python train.py --model="masked spectrogram model" --dataset="two synthetic voices taking turns or overlapping, over music, noise or silence" --train_examples=26041 --n_mels=64 --hop_length=160 --input="log_mel" --win_length=512 --method="mae" --mask_ratio=0.6 --loss="mse" --encoder_arch="vit" --encoder_norm="layernorm" --encoder_norm_position="res_post" --encoder_activation="gelu" --encoder_mlp_ratio=3 --encoder_head_dim=32 --encoder_fused_qkv=false --encoder_bias="all" --encoder_qk_norm=false --encoder_layer_scale_init=0.1 --encoder_parallel_block=false --encoder_inner_norm=false --encoder_patch_size=[16, 4] --encoder_layers=6 --encoder_width=384 --encoder_positions="learned" --decoder_width=256 --norm_pix_loss=false --decoder_layers=4 --init="trunc_normal_002" --optimizer="adamw" --learning_rate=0.00088 --beta1=0.9 --beta2=0.99 --eps=1e-08 --max_grad_norm=1.0 --max_steps=14900 --batch_size=256 --epochs=146.5 --lr_schedule="wsd_sqrt" --decay_fraction=0.2 --final_lr_fraction=0.05 --warmup_steps=740 --weight_decay=0.4
Rows from block 4 of the encoder, named by matrix and row number. Rows with one number belong to one neuron. Each number is 128 + 32 x the weight over its row's rms, rounded and kept within 0 to 255. All counts start at 0. Numbers have three digits each. After the name is the row's rms in percent of the matrix's.
# fc1: MLP up (encoder.blocks.4.mlp.fc1.weight, 1152x384), inputs 154-230
# fc2: MLP down (encoder.blocks.4.mlp.fc2.weight, 384x1152, transposed), outputs 154-230
fc1.750 130:161168067138146093168124156170159132116108101166154136108207163117175116109157142186193133146059157130132167131057149126101114095138125122215108090128128139170187157094069129227079147127126097119128115170113080154059184091108140063
fc1.751 021:087116192121103146130133130117112075144179126104119176123049145133147035084104142112155177142129135099094127104087140101089137124132139122107118125184145122151137181127093109097157170144140112157120156189141115132111212089182130106
fc1.752 019:079117148175149134203130152102146146095181113131090136090107119095098110215103166115128113195125095131171105113168103126139121173148101130105103092158126153139127075116101129159166158098124128122117136165106147132184195046095131075
fc1.753 020:103063178139117105110140131151133109114130130133148141093150137104104072169117129135117086156099111121188116058115136159180093120086139147085133126193123069179109144198118127103096064144122077093108146119022134150115095100137127185
fc1.754 022:085152190110147100075124127118149157133212124138092090198049133117112144089125123108111100154115101150092105120125129112157149154124104054073081123107109098191145167134087157173183126127176139162109147141159120162092115117222128142
fc1.755 135:157139135094097085163160144078170100167112110083117169112146176127104179157154162191098128110085103157079197186156107112133194137101117093124081142098108134108132152144136113117101178088106156129079163122106116179132170113129168070
fc1.756 150:092075132135071107081130164113120128134101141080080176124136162194083159121128101164160144138098149178089151129130116131136147144130143133173122161103108134143160171100106152131133138107088161122101181162156109128118151074155129124
fc1.757 021:133074087133127075145135158096130143074113125118142148108161127098145082051117138105083150103101100155124114187138139127096078094164087133115122113112121194152123166085116122088087074134134084127119116120125114162112120179092130137
fc1.758 131:138130141123128110115100195120068161125134154123148116139100142127255096132162133158171083114063192131097170098137134132152121053115065142145150174141111107127142073128127100162104174155147192105173024128157113127158169129203105093
fc1.759 020:136109170111168127151124153125134139122149083095135158085119137146136143164133162056066193189132118166125149122158134135146133098160112067133126140129134116204144120093132135070086079109125088150107128113164099141091140097094123107
fc1.760 121:121093106137157103173144138145124149153115082058112098073090159175101135107129092137190096112084178115063125140145080120110108094173129152151129132122109090101149092173149133144146169116134130056084144147127113165090148116152121126
fc1.761 145:152140125128144117124096106171122146148097116199070158140229110119155125079159101113127087094141115114122145113115119133129162177135094076106133154137119153135137047143019138147149168148120114149134105178091128101076156145089113055
fc1.762 130:102114139113125096148127105170113084082079133162085144134164163155116136073136129140079120096126086141109146099111070187171178189097118148142114138089144145162132169141126062153156131124111173140140154172123117129067125053099133124
fc1.763 159:133142091088099178132121165135137146103140127158067174164133147163111137123139115110184129060065137135102163098161096137153176137207117134159091219158106138098137161113116127064158196116136048107110154113149097186098115163088128137
fc1.764 140:078154166118103114110108174110092161181129099157175155133114151115158128173128163164074097179152154145124172155149097063119124120164047158137095113154093128147112084155132105116118102138105130109135126099142148138131161107087129118
fc1.765 132:142138091100138079096143170154138148091090114160085166134190164147153098144127134163147131055101108183058114130121086127099169135163129142125080156098080124090134160076042100132100104103121117118104117119128096160093161092130154128
fc1.766 020:128104104198199114139121160141140164133137127103151104137166143144091078138137176137104112160127094110117146094169113128152140134103162149093144115131132170155167213101222143146085166118144105162117100083126127140091012107124118110
fc1.767 131:143128121124108134075118116167067082141081157120143176040109145154124132071168188107070156120080164129114124117090152133123143088150096121130129115141147204154134130116131092111140104129087134108176138124206135138067084151119131050
fc1.768 021:106153190123084140143132155117114114080179165113074144120139137119133086189122175129167103165096096159181172108149108118171120156169121161090137121118082085159128160167150116050191085123142116127081138171144115105136255138136136162
fc1.769 021:162107119091147112116134125155133195146131087146124153110150122153094143090129104113129131184186154113106138103163116137143107078173123108165132048102141057067087137099104152119096109138115166072141115125210115114095145134058123116
fc1.770 127:141093097132077108135110126105106198148132133161115127088180128154199100069086098115140124117135144152109123116166152156090105137179150079072117145131144112161147117127064122169115079140134084134133089131148061129117159061139118085
fc1.771 137:064183154076134180130125128135118135127129120137197138114157152110136192139148149184126138144120173157136166094070151129131122067093098197144116127092100125122134110133130149165109113125128140133165170155150113147146134100170136086
fc1.772 137:145113160201085119228136201092156162093069187119083122151182140140150154099145119091133077111130190143119131176092119133134150140142123157109142162116110181128176155137150121150103134106114081167137106125139064072098100059181146122
fc1.773 147:130165135157096160133120198124130152123132109150141113165147141154125159159181105176144125082107141168103167172081131104129127133151135122151083161170147172063210107114040155177137150111118094091114122110174061138132172145130129088
fc1.774 020:049158155095166150151116146126142105174162143104094131178139110120106132168103118109145130156099131172097106186127140130152131141117136143151115118141104102173097116150034157063069234099151137184089122143193178152102111084065125130
fc1.775 020:135148181104125124116123104121143213201119146130124161106162140129108091086102136146155156097090136087115097101119124131218152124137139178175102124144199141171109118188114163158101126126152104117112122136147155127132134142138127185
fc1.776 021:130126204135147114138135119126143122126120124107149171024135166109121076149126136121098120108090147122157153103114102140206121044191172060152124131167133109185121131173135175079122066121115175123154133101122100131078182140125118141
fc1.777 171:103114159178132152108141125123139104129105146123145138114135202118151104129112141091088163158141114120127094174058104096084196113152153165155113102133156193136178146169151146179126061109062140095105128157148117090075089153085142119
fc1.778 134:116153148178091150080099147120080087109043132115110148140176117192091142113133124108140129098097123166092129117134142155164170164152119099152127074139159089136165130113083137113175151150106184095144166081123131133074113124065104104
fc1.779 019:131099179148122145130122114117089137145115172121136146170149142088115093112117107132117112096074187126112090133214183124163145130147152065095128180158133119207099123093104127110111113101120076132127115131126159128105130132140131164
fc1.780 143:147135091080082124142077161116048137115130128113128129175127137140206145119130130105134125111107188139175133107169155149118130092121109063124148118131113115122149000113111108196104101162120112133176064135129042144138163120175088063
fc1.781 146:136164111148136100164127113131125109135125095155174171126097145156192209127135107112120135074114116135082208135082186123070081157064112146114087090080127194119168140171070142083100091116131097102114131130160083188100142088148135111
fc1.782 127:116180123086105131121126135133166111132127099192146143152136163095103103151159208065121118074160115166134141149139123119088077125099121125093048145165084196118108131127118085140146175108158128121103178094157122154148122147093157122
fc1.783 019:124125125164113147103137110124144145123159108133120166155116121121079132209091116195155111170159093131145153151133138160164119172073113205065110126090134117187119151192151169129127159136132192113123141133121113091166069121090122173
fc1.784 137:065115093085127105119076130122034139133119125074104113113141128147106116116142128173179131150116187100138104099140100105203073068114071186133157113173136098155121018107186118086198158159128160144165162113138101196131074085139085148
fc1.785 020:185134153172071147145133128135125162159160130130143133024182118144097121096119127161146140124081099111090165141112165164104136112116110145145110125144164093054111155131158123099107126123153121099121131149191126119094087165111133158
fc1.786 131:139144091107063157164145124103104152142125111101177181086107148135156162086082107068143166177107138094103134125075157144106122135123167114150114176092133066113171157119100175181133104120083080075126101138170061107097147126111130128
fc1.787 150:144066090116117120125128196162153135168094171104100186118112175115112094117173154205168071073087119164133105180178113124121161131157109176117126157124116151140140155168147077131104192117105122119145141170179139137130115077149150101
fc1.788 020:172127135123102117108133127149098207067124188139100144093153134129086103107138103210148127120135141107102136068186138143120152110129148070163159108042169071092097079050124105160145077139126122095103117101149149158100122096115124148
fc1.789 133:150107144196129066099139145150151133109165124182134102164120162128101159106176110139144139110164071132073110154177113129129172178038131079160085053151165148150153115118087131140152160111139165147098142125154106083140168175147147108
fc1.790 022:116127104116141130136137153118136110119140087129126146142098116119141103158101115105166124108107101089076049153130099116121082120112088211132090135156129110158094162180117169135139132128140115136087119137103096133114141108081141102
fc1.791 019:076111169147130155144107130149069128091101182102102129089088134134185132119135159098084157130153143132076132099191106080109146130119144099125150155158120109124125070120072082153109204130114090136174108120131117101103173087123132024
fc1.792 022:126082128137129100148138147170163103084119095132108146067147134128098121108139212146110132163088110133147162151131116153146134092102130194126118109138151138092120186201168148093174032127170179083144109176128106142135120162115127172
fc1.793 021:141088175164170119122133114162130198136175089132142162094147126107110167146143188117097110169127086138143096166201124137164113121126141049113103096142130091156103090136079147175168106120127100112101137106113146122111090093094125126
fc1.794 132:126119170102089191134120111103078146132067155115114142057140133161123197114101134072060128127118131089138129118170154170161179121096119132069135147155161053096144154108128140147161106139111174092148130096133087121104115140142118109
fc1.795 018:110108182125091128131116133162149125144168112147143156145102108121100107160104203110109168165132138156099122239135098159164142151115103138176121088125172146137126109143114099141127188130123102140049142133120149106170043135103122145
fc1.796 135:136141148067122114147142125092164108110157156195085100102143158232139101089095118122101136096140073092078113117099110174168128151116098156101101114138113128121137129050094160139137099101129183134077111076113130174047084115170154135
fc1.797 151:133150147122119137147119137154115112131115133194152127160131149121184172125099148131149143152073148112135175112104144172110138114131137145185126078110164154097157129170090167128122122135091121106137168134145045158081147094146122129
fc1.798 144:147158112130113141161135136128147128164102144104138255115101148109113189109157173127145150107097113127139145164136137150104142157139119148189116122158125143181151164067157124152097141107131094047147155089168110153115139098065147134
fc1.799 019:076085109074149084133119099162114115128146121132139147154103132106110141124125105142105170149179122129185135139108138095120123030129144079158125116110175127123141059133110119138200143126149215109116136121138125133124180118140119117
fc1.800 139:108140142160082145126085158097073189113126162154140167066123103171113138099199142115137129139117104155148158083093154146128126131098054165164150142144091104147132133124098144126099120146151140044192156095180115142132166168085110103
fc1.801 020:087132132125196079132109153114114100097132083114101123096063152133091135171127179142127108134118151117153130071133120065110138072107158087156123173113134175174137111170143119148142159114128146159195155150173068150071147084116131085
fc1.802 142:172137191140096148180119147130104116147061158157135127079193133244130121103153099152056114063132179106128100158130122171131140149193097109104135128114137109075141163091099116150195111135092074114120113098138109148042110117117125108
fc1.803 136:118135077132179168106092132148099157137148121105145164137108151148064115110211147116203114139065134136156095166125136067109105100118116111120104117096123087182141119110104117095089106140134115045119209116130109087111171172116116072
fc1.804 116:123160117176106165107145140084200078102123094184149109161161207127168132084090096143121128167146086141071152191194142121155139158148150094123062136149161105108158168127086102095155077096136110097057135089093098104099143111120163139
fc1.805 018:125063133108130130122127081138118162075103105132096165218186127126130083147127173210083224169112173107069137153168117129113149093134198162141169198098140117194086176065111149130104140101136097126153126103126101152095148089108123102
fc1.806 158:143147155103157098154126100108136145124141143203096127097149142200141097100120063127109039103161108124060113158162116126131137103156122087104112167122156101102147100128018150125206136107078133125097090115128140122122112129130128116
fc1.807 155:122094162134148159064134162104141124076117147114091183103114151171127149146169131134108110140147080173138128190120128131124113097146115187069106171132131120135165129162141130147128167099101140100116129188151154116106139148205145124
fc1.808 021:134120117143120140093130153164150083121108179153147161154138106109147136085119112148111157138136165139178191150133179154126136146145147158125131125090054140062151085132105101071162040128152157107096116105162167146106151166086141155
fc1.809 143:077082103124123094145102114148058190112122176048167154120086154142094125095130146156152133155079181100143130106128109144111137106095097190150156145145100075129121103161211105101136192142095141116170161118133091175127084084092105138
fc1.810 022:116167126099083115147120141135142136215163079121143156027088162145077113094108180127159175161105114143152128145068141175169133183120138151141133123094172161117114162145225130073149126130143137142077142196151114142127112108140123168
fc1.811 139:129135140139109105100090154134072144172129134130083114140120122155126129060111162141118148138123135127180152113104144142145069100106131093127141169148120091144169034107100131154192130158117161114188151122138114158127124122131104039
fc1.812 143:146118122089161191165127120102116171118126118101194172128134162151132178083139146182161080099152152101162111114108157120103097089054097151132133147111066102076121075103150135102182154129122186097140132116153116206089125099157127100
fc1.813 147:074122143134073108131127097135131097154105151143113157126173142132104173114154097165167114127120118184098167128050080122072100102125070112067109118130099132192109120123135095149155124122134117069102162103169110098139140154072142065
fc1.814 018:107117135139131137116128110121149148074183146154130132130130149112120135184144167104083087187067107139112119110172143139154114092117098145115142157118152025098106129175121118200148101117124080128164106160150130103135121082144121120
fc1.815 021:153090103165142132122135153170135135143141158124108152076150104130134115142116129110076133135111115114186141166129089106136123133098130157116121117142110055132107107132085116107189114130106180141160143131109077137095056142154129097
fc1.816 159:130168077147116096130125141099116155126109104192130124153124133178135165119105160126171116109146169158111158124184125134118097087181132113141095108083125115123159114132062118146149107121129169147126160135171091131089178052157130107
fc1.817 020:102127237125152133165131156141101140112160124127150153044056126125141129126123132146113165175144132177133128178148118097145165100140096073131117159117119159183142124087097073085154099135111113122105150106154130091127061089106131065
fc1.818 144:118089181162076102102138154125144143124114156161126128117147177167151125116097096123109164086144157123100146163118182165107196160137141122143105162127139131103171107148069170145135134109087124144091148106078043109089176117139146133
fc1.819 021:088117127132105103148131103080107100150124139086136147065098158122145144048128120120067156094115137163174147156046108087112167082139111141155129154134128153112130135130153108177115122130108105132162138065124136092109172143082124092
fc1.820 021:077108184147152154111127158150072139099128153146151135160103119126175067060111129075148177154085089127156150076105182117133153141115122131072119144156127156170136102122079113104151116122144092131129125145092153138118157090122135081
fc1.821 125:144114174132148140122125138031151101125139134124113100144085158197116150129142111118154116154093194133091126170177087128138177177159129122129124111124148076107162091138149155113153097125090118138086124060051093141061103066136128126
fc1.822 020:132146108176173149139119166123153117136091105120126135052108130132111129174116159127133182181106086124158123061123185103143111125105131211140129133095155170069163066228206135144133111123128167108091120139088126149125050127136132124
fc1.823 138:182118116175155159137137131097158104089126127215155136115101140165136131138194114158174102106100125142154127160149171141122157104162091106129086053118091157103157095083005162127088143106136090140102105064121121112079145120169156074
fc1.824 018:119145144113143114113139126164133127142180112113165190132093130128109095072107150130089141183094110093122112103105162149078133169124097075072117116109133027130133142150189092126216143135154105133108154117108144144100069122157126162
fc1.825 126:153185128089090159114131121113146116148151162128073101114109146121160169096103132121177146089162110098118185166176160148119116124096103113078149207125111194081110080132139121160124159120149192094132114123153132161125128128084130090
fc1.826 122:121167119095126203128117147164109061149139128151143186117118157114127184098145140098171121107116166170122172132130162089071180121164128156113125186176106162215139111169097135119123113149097113102166126135139118090111109225166129056
fc1.827 142:108149048095137121161127126137130127122134161142162175149101126112148162153105173121148175122119152155152137118116187134097132150138128179124106106074164133142132147118123101085093110123166155034164158094161106188100154114143139144
fc1.828 148:176134114151129183084059135092034126170119123166139159093125087129112157115205183069153125103106164154155169076160196140109109149105081115110144120080112115136147087139064110152092173173157112106222141111157130112145174144144089054
fc1.829 019:114132131117078114091116120110127106195166119156149121172127168134121135103110071160065125105130148131134139128132166111158089169081127121123086069082125082084138021139100167121162139131121178155139125110162120068064140178140128136
fc1.830 018:102082162086022096124127095153126079159145138133136113158147087112105058060137143117098133131146172152137081211167110168139115131067129213138159119162138193083167076144129079165199112115139064101134139169118108132174153128123129164
fc2.750 128:129152132121048178141120103078150141076146137111172106104075137116134184086101122050106055190084117076107121128080115128097121128173127142069093142094051143131099161132125100070093164158100136149135107155070109086117079112162084114
fc2.751 023:103187138110105142086127119130145133133120147106185158122121102164116158187139141144085167144134114062112132157146101126066126127076148119126176079130140163141150112113129141133139068109080158122162099114148142117113087141096108128
fc2.752 028:142108066113204126111121135098130102141136179111196136145135100170053115099151147145117158130122168117130117172141133117131105105099114111106120091152153109117171136146162174122182135074185151146075158128152110143130116092135091123
fc2.753 025:162117115148086104115128148131072123167117171054112141130135170156131136013128117131185149135107108123170099083174156122121131118151116071166102157136126112111121119123134106133169187121096126137174164129126101140159062141119141184
fc2.754 027:105142213138183149125142134081173113163154122138216115100120120147100128184132218096130139104145140124132117123057118145161131099140068147132041187147100125115138137133139157110124130131129120110088117143128133162139079107139063115
fc2.755 128:159120087115128157142119132144161103140147135177149139107081091085122191145172166130172118169115128174093167151165174169119128184091156149123135072109160111114122090134160152165172143154114089118115131102172091124129152113175146149
fc2.756 153:147178096083104096192123138132128162086130086104157110103073122105132045177117106042143105192123094134106139167138147153117096131078161119076089123068091092165070133151086143091104119129118123138106078154117213152118095131166121099
fc2.757 026:151074114139101150135107122106086133077121119115085135178142140062132112101103114107218130148111204104091118070141192116132161168112130114161201106108092139121166145104110139120113132156098166138184103131106076135139092085164073106
fc2.758 125:141086108188151160200125201133115077103134123134098188097096113106184077145115113150059134071157152138142123117130084120106135137158086182115121127166126144106131125165137131193087172130143087042106106121180065144131127163122133130
fc2.759 025:147111091124170126135127084125117103159153126000118135134092113134043109119115115127185135151124171099082112086171073143111111111071148123140168135150127158117059133095146193097155165112092130138163213137120093107101106188148120075
fc2.760 109:153199120116152152120148137105153130105073160142200122180155115076111140107116136145141120116153114163121112134127157078056132157085067171085106116135168167150134175170123107069151101049144078164030066115140139098159110151077151144
fc2.761 148:099119122147075156125124145091115124113142140060230170111071137132066130097116098141146127151180152150092199139168168123111078139120112170126105106155103125143132125129151138132145072099093122074114106102157068143147105095130117155
fc2.762 119:086165132065131123142134097089149162101116121116067173100106124110164133159083147099176197188108127118109140156177159144141103154150131123115068122127152130112142103084115196135170084137113148112103145118100161134171153105168140111
fc2.763 166:161169128056108089109124142127135171123182143150086059127169082115143154134142163111165153132139106117127109142171139119156115157122140133126157201113149118177089192118157142079125186146174148122170158099084186130181125180166152162
fc2.764 138:129123140070129124092139047129131201090164146172088165149111144123118108150139109143126158050155161087177106144189107146094042149129148195078143135049196049105109081165188169072167129132112181159119114170151144097126171122103128115
fc2.765 116:132056112137106095168128095081123129151150168132124161127094145151146175136094140142059175136091179059153169096191125120160077154143117141148115135105185132109091128214120140093162175136107149185142145111137072145167145128155142087
fc2.766 022:128124151138190119131127185139087139138148094152109099157111120172085130139132196111114112142123193186120113088137119137101140143147080089106116093139131095163089149105184172145089146168062092122127146110125147164095093130132083135
fc2.767 118:104162121109148114104163131118151165143051102130114130162150113079109171134125106091157116130129095151107156141106129090108093136146142108163069136105167111189142182156142132051121128088099086112097133127157211130171077100203162118
fc2.768 024:090112135104122112160130133111223114068125116187184108105129130057113128153122125147113116144097115110154117189103178126114132150119178142128197182103175156117144113165114077111144085199157204127158183136106122118131167107082140034
fc2.769 026:116140078135239117120121122173166121136157109108078129141064088145208141124134178133164152104154141108105120165109105132115138141126100145126209127127141108148161121121063157107123163231101145162159149100133134135138149135116029139
fc2.770 120:113097145194115144080132172130106107132148097105127129086099131109129096139132094118116105207128103134136182109094111098115129130179137093187131099152128103122068086111139102056120055086109129098115104152143055171134152090167107100
fc2.771 124:155096090107143102111126136108133191157153137135147114157118115112092099144123184121064155151105118078129125164126113117164116127178164101146159133190219165114118157173080159058152145134091153141162166131079133145103096141079111116
fc2.772 133:137183110048155185093116079139133118118191128126151191161189100111129123141144131117174136102126140113126172111186073106156159186110180115167141120135095153115112033124109131102139152166124104165180184187069164145131136185166116087
fc2.773 147:158136167098117112115140160147132145097135148163101193178085127151137066123151147150119168187131166144129117109149167117123153136140089132141124152161125206103172041103120179206127119123161166204121162122081194148145164125113168159
fc2.774 028:135127161135144154132136132116101095116128195167129144110132115145088150118139131138110133135147142165124108049133110115109108171118150138106100122134157119108105126116173068134154074137183179126136109131121137149121166127128166102
fc2.775 028:115128118135152140126122152092149085120133113071143176136122106191085120107141144131152141130135128140121135105137082130134119107099074119130139155146109156125180124145120084139159113111175185101186139133102107155062096100124029088
fc2.776 024:139098072125193122116118103115102147139147163068111111121127113086079122037121133101209157139110094125167122088115167123100137134169175146162146139101145125127100129113123099098116186175104066141137131161118152101144173149175131141
fc2.777 190:136180128085166065128136098138155152157132069135096166062135117154117055176133079171138135069120079120101087167193121141119232092158125065098125079145144138103070146132092098180110133127130146081088076149107107126108158134068115130
fc2.778 141:122129137070108143173112099088111134127206115119139147174064165105099157130108138120134115147184132126114152125098108116083029060102175108132151186066074102117128169106144105174087095109087141107133102164158107079172109085166129144
fc2.779 024:146103188109091164131109154108044158176154143066172168107154104125076131139128105136123148135105170143031117107122130129110129179128158114163226132133152177085091121118081111092153132099093169112213198137133080073091112106110131084
fc2.780 150:122110146103122156155126203114167133079093110142169118130131114100125099117159105114058121087119133127127168193082114137140148111144117173118135146124085183088148114148148127126085112138121078095146150153139112110136145104141169173
fc2.781 141:122115158117067129130119113135103096146119124118094160159144091122116120115141117187103096126165112146136175085162153133107099108122130109159136139150107130143069147122153098099097132127122100194130101153170181165148092114158101152
fc2.782 131:093069091159123156069140144093114191103165138123136164073148204127103053109133098182122200136125149094085167109080134108162102153150139134115100126133119172206137113124103150104146107135115059073133137161178170169029128083138115081
fc2.783 026:161140155129140115130135140157141100125127137084135136105121159098195137192171138112112085111151130197169131120094157136096129089126125146118133123158147117143149125122101077137128165159221111130137106129133139177103165119154165146
fc2.784 129:125091167172100140158146151127101122118123177129189142099123135106153120103145133113115130110111162141118108096049132145116136153149094187118125104022148143075187153190085114170163168164150140091153096112103070123090150154084123164
fc2.785 026:087116191119096137129115114150121140152119144079171139127145126128157123165135179124140089143129126187091157098092166145152123129115104109127180128118161141094152128114128063121148105084147146149188209167115095137114211107096106123
fc2.786 123:124127124117140098057154122134156111114137121111110130133190130141150122146151130171133097102151080174141129125087099058154149183166136122118085137161120201160168087131105099151130143117123074148123093133098149130136142126102135131
fc2.787 125:198138098101138170211088155139118115148143105141135140140124095108147102145142145120155085170128110152123139169144130122104124120137179105139123141171111111224099052121077168079139106139127116112126121139099148153142096085157116159
fc2.788 023:118087139147184125127126128135233156119150146099141114167107048185163130115095149118117162120143092085154125121100065140195157129122150134172065131129120103117150108133132136101145133164090103134019094147116114100137137122120073146
fc2.789 135:141177112097148139165096141219124100122062108115091112169171102116142080190136175091105127163091135088147097109055085150122121117139159088106131175118131177167112131140116155116131091151136120148156137168109150145103089133161145092
fc2.790 027:125203109106045126108117144138176090103142096235085162179080157133076110101147080135077106160115136102069161144136086092143123142116107124120252228117146138137175116130092108118120162078133130134085167101118087137140152130125113101
fc2.791 022:147158182120185146121119131090207161106156150122134127112134101153151121170142110137113093156145170159113142160109157121113125162138105158122121153110153101123169140119099135101146112106117113113054177120164126091131113083112159090
fc2.792 021:137108097146126078156131119134145086118132124230123121189121139109092110105109111112188109149120100219176158146137155140128118166114080107154127144128087126149098107127161180131111155134118123134149078124097087121133141158113090153
fc2.793 023:165112166117165152103124118133105075165117141046089124185113106082152162140153118136124155161102104129108113116126130161164147154127181145118102066161118147106067131109113066100178167129158145117183182139127085127129144141109115127
fc2.794 148:134121147168089082147127127155131101094134090104138167167176137104120064135135107176165099111115109190132179123059098055080074125159119103231132121130051144158130142129111090165094132123112115145138083133125182182185158163146105139
fc2.795 023:143121147090177126110120111114037115186115151046101140123164110095117131122158119149128142132105123081131104142127245140129115113143140178108115162156142134139143134111136186140195080098227124114157173113159128149093147182154106122
fc2.796 147:129152084098157190134154153127148083100115172150092118139061115109140176104128148138134122122083158155105132178135123103176136115076097162128107164131098194081179081136116182147099123040143127151066182132226079079193113090208167113
fc2.797 124:142071103105147083106107061153124117146138126166091131185179095135104116114149142123100162095112139129136175137158111134147051088145127121157155113105114125176080085127145159056121160101120187150120159151120203118149110104126143135
fc2.798 137:141158080061132131126117137127096156095133132110109087199148121130100148122156103133139077153148139138134121131136136101179163144137103141102157161084131121129126061122115136093127126118106159129164147083109138096129077123173128133
fc2.799 022:117177112133190145124132126150147141135148118019136159163113122112167139152127129110126134108161136131127153122078070142119136195111099168115085056119134133132193142134083103083118158180102106127103113113141113145125167197124051122
fc2.800 140:140168120097129050066160095099128110121161100120127149163184095145134126153149110156150132204156110162121166133130176106137160099133175120089142138135122122168150139122086132160091088129141100190132120065054145113125134076184117121
fc2.801 026:123164070130178142140131113138160125125151108190152117126105128255060110107129136094146099097163200136134146113104118116111130146145098062134106063116109107123205158154104210100101116193033128140081135132148143150150119139155135135
fc2.802 146:124091071095150127105120101170092110151124113106207177096150095145102145102145134067105118168077155160129101076131112045141116079135121098135145063141105133157201108160102110151146109148103086090144140155095171148183164156112111084
fc2.803 126:147114149127125167107145069049121111143141124125129120153132083161145196131160136101113123123141130111150112126139116052143110177136114127061072091093042042123145141132145127142063169104109135143110109092094137090170160098102147120
fc2.804 119:132122104105158132158121101136144080143127091130120124174154117093127070104118127084054158212140086114154093183058104148103096152121180128104147176111102140082070120159109126134072153133111093191105125156116122086180129144146124113
fc2.805 026:167134196125154131106123110113146133173116087073150149154145133126071106175113125122107154124136157104089107079146138143149110130095122144143126118133107121126127132131111139128174113125113128092176126123132104140106079109143047087
fc2.806 135:137132099162156176165126121197119096118126121099127180235146122117149186123135146063096160117096112125135177136066130145138161106171140114175116125152120219074136158132055129089128146132161127088155130170127075133063125150108129119
fc2.807 185:134149124097133125162113125162137128144153084140096162096099126093135042159133121159153137165107130135120105164139102098152121108146162112108144134179116125177087070065116165115149098134102193189146116198128103173162090112064109121
fc2.808 029:075130197138012135132131146171103126054126112090128123092141154128146138147126107129166153109105169136129138113130086106099133169119175112119122052106156106110176124128145070123081056198067158133115012128118137101124191124089089206
fc2.809 126:124168152109131186177126126124144098144087125121129157185122127094120114126119114108090140088083120100118132142147160158105199107162131099087146133157104129126096154138133121157119160090130094133117134169138085049168141185122122127
fc2.810 027:101135123131204129125134128151108123138151106125199138180117127152167121118139128151114095131155125156154115144102132126112118104107068104125151110150118147138143130131109093133140148127158138117137148127116136167106175119138110172
fc2.811 135:113116099157132181155154117112183154084137122138124096125115119112097127153141097095189099089168090082141128163110095145151171199152120153119079082085107106134061158183137168060047112124151129093088115152146150112145138080092117097
fc2.812 144:148104171187082166161129146132116092110172175128136123096105110186115112058123117125135087114130140145089027084114137149140103078084123137055123126101095101154196095098110169148166090053152163145076097137116108130103090076127137209
fc2.813 134:105144158164146147110142089163156089163130128146178124136165125111134120125137113134153135183107119099141125152066088154095134135084122182138146116095093128138172110117196120125167113148125116167172133112118130123156138097170165167
fc2.814 024:155111080141169127127139107105130112157100212157170105181147129056096120085106133129162148147153083171105137074132175122163126116096131110134027089145100164130138129107119196142206170018146130132135073118156040143147109133135104181
fc2.815 026:127140194129107147147117116151080142111127143116206116123131141077109132218150120122122125121122196239082145014084162149150150111124135189147033118127141121109098140131110199104128062148069111129112144124095116154142193164126098103
fc2.816 139:162195135115149125098135082158137068159121128154086044105128100101124132147148123136106151112078115125145034117053152166114113185055158147096134174069135157075106193129153187150135163104136143180114130137144174069121129200101148121
fc2.817 023:124114207120114134119130116106099119156124110057134154119129113144161132133146094148171114087136133109075122113126148141123118200112246140131157118131152113065122145117145204091104126121084138130176199130140118116117210140090170167
fc2.818 128:146117142091107098139101046094078162100230118109134104113112079183137129118143172176163115134056152082173132063146083146135034106186128084131124118041153064163105151089134091107104183125125178123120102106135164127086108054131108109
fc2.819 024:117081116157140123118117100125166149077126082049123121148128102122061117108123097136215129157143058094116146053113166133137123159112132134159115114129131127135182146124133134117114163107108153116167098140103094118124088127132160073
fc2.820 022:117146221127122178116130125136201139169121153088182143079187143191208155174141148148107111142138172038131162172169141111135124076107147133112138082106176137113180135117142113136102083117116190129143154143152117076121154157060194164
fc2.821 132:139156109197100107067132134108105138108128204113218122102099098168101088055116146153094100076108161157083170101088129142131098077123098174126138079151140108070102130142150132147159177122124124108136226088115179149105145197117146130
fc2.822 023:126200064126106099156131152165065099171142131081121104165126139124109097085132129142166102101146122142124167129119117112118142122114088087111060056117091126139174141116164129137106105064159101152118068107115101173161196151072095154
fc2.823 149:112091103171109106173113118157086117139074143080138135107103149112105179121105114062056138113158139063111129154150144142145084151034121132092121158150132120166116173189115097116129162113135101117152158204217121114152081123134112076
fc2.824 024:142143212133051137117135129187080149189097168070117137081142152119136141125159155142130076135114087091135143097119134139148134065126134111135191075138166148104099130122108059120103093121145143104237122122120125144147139143101124154
fc2.825 094:116084132108150155182111111150167098142175129164147090174117104109119096113110084101100137125152112117120147160110138115112094074091143139157137125123141092150076179108154183096116063102123125137072092141131092138138143102213128172
fc2.826 111:105109110175121082100116098144107209086055142153124109166109149151150106125114113155165124058135142102143136123130121136153078138122102115174145047089178080097117122154169139141167144170164157091133143107159179163156152139072104127
fc2.827 131:139176129074144081118137119169124194121125153151129143121195137171146106171154103097145141090116130107132106115084132161131185136129133095114139113107166093109121114055084162145168153156175140154174139126118111137116150245120174134
fc2.828 138:110111136051130098068193088120140113091074125127092099178201088139150129124147121115096126134177123135117152152144132124145176133100164125095123169161117122104150119146102139117063134105117076188131170079038198114116124113192141121
fc2.829 027:136141150142133127123128129159066133168127090148144120063124129095183150126135150124187123131122135145182177123065132131086143111160091128108142073144131139148127125134089076134140112205104103124134106144124164136118145110130099095
fc2.830 022:125134122119087120126121132038148134118094155161173116195152123149136122107115067115083161174119148112114139111136206121120130106135124143131109208131097135173140147125109227132177102136173114102065171104134096104137178145146172080